config.toml
dataset = "single English nouns, adjectives and verbs, spoken by a formant synthesiser in many voices"
train_examples = 78125
win_length = 512
output_stride = 4
norm = "batchnorm"
depths = [3, 3, 3]
kernel_size = 3
stem = "single"
residual_init = "zero_last"
lr = 0.035
orthogonalizer = "polar_express"
grad_clip = 1.0
steps = 6400
epochs = 41.9
lr_schedule = "step"
Rows from block 2, named by matrix and row number. Each number is 50 + 10 x the weight over the matrix's rms, rounded and kept within 0 to 99. All counts start at 0.
# convs0: expand pointwise conv (model.blocks.2.convs.0.weight, 576x96x1), inputs 0-95
convs0.165:48 39 66 45 55 49 57 49 62 45 42 55 46 49 53 42 57 53 65 49 42 43 58 66 48 66 63 58 42 57 56 48 49 48 36 52 59 50 54 61 44 50 61 41 62 37 45 57 49 63 49 52 43 53 53 56 53 45 58 41 46 58 55 60 51 46 48 51 52 45 53 52 50 51 55 59 57 51 55 47 58 56 45 57 62 44 52 42 48 53 55 51 48 55 59 51
convs0.166:47 38 37 44 68 51 42 41 38 61 46 46 37 45 66 47 47 65 61 48 50 40 55 48 53 50 60 42 42 62 46 57 64 40 46 54 59 48 50 39 37 55 62 45 49 51 42 56 51 49 66 65 51 55 44 38 48 46 40 59 51 54 73 40 39 59 59 44 50 54 51 46 54 71 41 39 45 60 41 44 24 48 54 31 60 53 60 57 42 48 74 46 48 74 34 43
convs0.167:39 46 42 57 54 50 46 50 40 55 47 57 44 46 35 60 56 40 50 46 47 45 52 42 47 64 47 44 55 44 36 49 47 49 51 47 47 45 43 60 40 50 52 48 61 53 50 59 50 50 44 55 43 46 57 52 56 46 44 50 41 65 53 57 48 44 49 63 50 47 33 64 54 53 48 36 53 48 44 71 54 58 65 51 48 55 52 43 51 48 51 45 43 51 34 43
convs0.168:50 58 38 48 51 54 44 50 49 48 45 54 59 50 45 49 48 49 47 47 49 45 55 37 43 39 42 52 47 52 50 51 52 48 47 51 56 52 50 54 47 56 44 48 47 51 55 55 48 40 60 56 44 50 42 51 46 51 41 57 51 49 51 45 46 55 53 45 55 56 51 45 44 58 49 51 51 46 48 60 44 50 44 41 56 47 47 44 57 51 49 41 42 49 42 48
convs0.169:49 56 50 53 50 42 64 44 49 58 40 51 39 40 46 45 51 58 57 35 48 47 48 60 46 63 47 63 47 42 48 42 55 51 48 55 55 50 53 58 39 38 72 44 65 64 58 65 56 42 55 44 48 56 60 59 45 56 46 38 34 58 46 53 31 62 50 46 39 42 30 46 42 57 61 41 32 50 57 42 58 43 47 51 38 57 35 41 37 49 54 54 34 53 67 59
convs0.170:47 53 57 39 53 51 56 56 42 35 41 40 49 56 38 50 54 49 54 50 48 42 55 51 71 51 55 49 41 69 34 39 42 53 38 51 71 46 58 53 47 61 60 50 49 41 43 43 53 55 58 49 59 39 41 52 53 58 54 52 50 27 34 57 60 51 63 53 46 41 40 41 40 48 60 45 50 55 49 39 56 48 58 58 55 62 53 46 51 41 50 49 62 43 44 33
convs0.171:62 56 57 45 42 49 57 50 49 61 37 50 65 54 57 60 58 56 40 44 55 54 50 50 41 50 30 42 53 40 48 43 60 66 53 60 55 50 72 52 58 40 45 33 27 36 37 45 47 41 72 41 35 43 49 42 44 59 75 53 37 47 52 45 44 24 44 60 51 62 74 60 58 46 59 53 57 41 42 53 51 47 51 63 31 49 63 56 34 37 37 41 33 29 60 47
convs0.172:48 72 44 41 35 53 29 51 35 54 67 50 45 36 48 29 56 34 50 44 55 54 53 41 43 44 58 51 64 54 39 67 52 39 53 50 39 50 40 48 61 46 38 43 43 49 65 43 51 52 53 42 29 48 47 37 71 30 43 55 68 40 33 50 51 50 49 68 50 56 57 43 45 60 54 59 53 48 45 47 56 45 57 34 67 52 52 54 51 54 47 52 57 55 33 45
convs0.173:19 67 34 60 40 06 59 48 45 46 62 52 21 14 76 63 37 34 36 42 39 59 41 61 53 49 41 39 49 48 36 21 65 43 60 58 47 35 55 59 46 64 56 69 40 55 55 75 47 41 56 70 50 48 31 58 44 48 43 57 49 55 40 36 49 49 39 54 51 41 51 50 45 38 49 38 34 86 33 94 46 87 63 53 56 48 47 31 52 50 42 57 40 34 19 48
convs0.174:55 55 60 56 49 38 64 55 61 66 52 52 53 68 46 52 34 47 45 44 52 41 70 36 53 57 41 55 42 42 74 52 32 33 56 48 44 46 48 48 43 25 57 50 54 49 50 64 37 53 41 46 38 62 42 34 46 47 46 53 65 46 35 50 18 52 65 76 47 35 42 36 71 44 18 51 55 59 46 45 61 43 66 46 57 44 66 20 57 41 54 48 50 53 59 68
convs0.175:47 68 41 48 37 51 45 37 48 46 30 51 32 53 54 37 62 55 54 42 71 51 54 57 56 50 45 52 47 45 56 48 49 34 55 35 49 29 61 43 30 57 53 60 45 41 41 52 49 68 49 71 30 48 38 50 60 41 45 68 44 44 55 58 48 68 42 48 54 40 62 62 43 45 29 64 52 42 51 55 44 36 50 53 57 36 52 57 50 49 50 45 29 61 57 50
convs0.176:24 38 52 45 39 41 48 27 60 62 51 80 66 60 44 59 15 27 53 60 28 65 60 48 53 44 10 46 56 41 52 40 65 48 52 53 54 57 79 56 41 37 50 53 69 48 31 50 57 50 71 41 43 48 55 49 49 28 67 66 30 67 46 54 61 35 50 52 71 40 32 57 55 42 52 59 45 44 61 62 50 61 51 50 48 22 58 41 72 44 43 79 40 59 37 63
convs0.177:54 63 66 54 58 47 79 43 36 44 61 53 55 57 43 44 39 47 33 48 58 43 49 43 39 58 43 92 63 48 47 54 56 67 61 46 35 67 15 67 17 58 45 69 36 65 55 38 29 53 51 55 42 43 33 41 42 57 51 56 50 52 38 65 54 49 49 70 58 49 47 57 50 56 31 45 45 25 39 53 56 42 46 42 57 43 63 63 53 43 38 39 48 57 43 47
convs0.178:39 50 64 41 38 57 50 51 61 41 49 47 64 29 43 75 46 34 59 68 56 53 40 33 50 59 52 34 48 31 52 60 61 49 38 49 57 42 56 54 59 46 46 65 67 42 59 38 41 49 52 30 50 37 64 68 33 42 35 43 53 46 39 50 52 37 44 32 47 62 44 66 33 46 51 44 49 63 44 54 35 38 59 37 57 34 65 37 54 76 44 33 49 36 50 36
convs0.179:49 33 38 38 48 52 74 46 36 54 43 50 51 47 41 54 58 39 47 43 56 50 52 37 39 50 33 46 73 45 57 32 48 41 64 42 44 47 70 64 46 50 49 46 48 65 48 67 54 47 60 55 53 57 70 43 37 48 49 49 39 45 46 50 63 70 41 44 33 59 27 48 49 56 39 55 39 44 47 49 51 56 53 54 37 34 68 45 50 56 62 44 61 61 57 47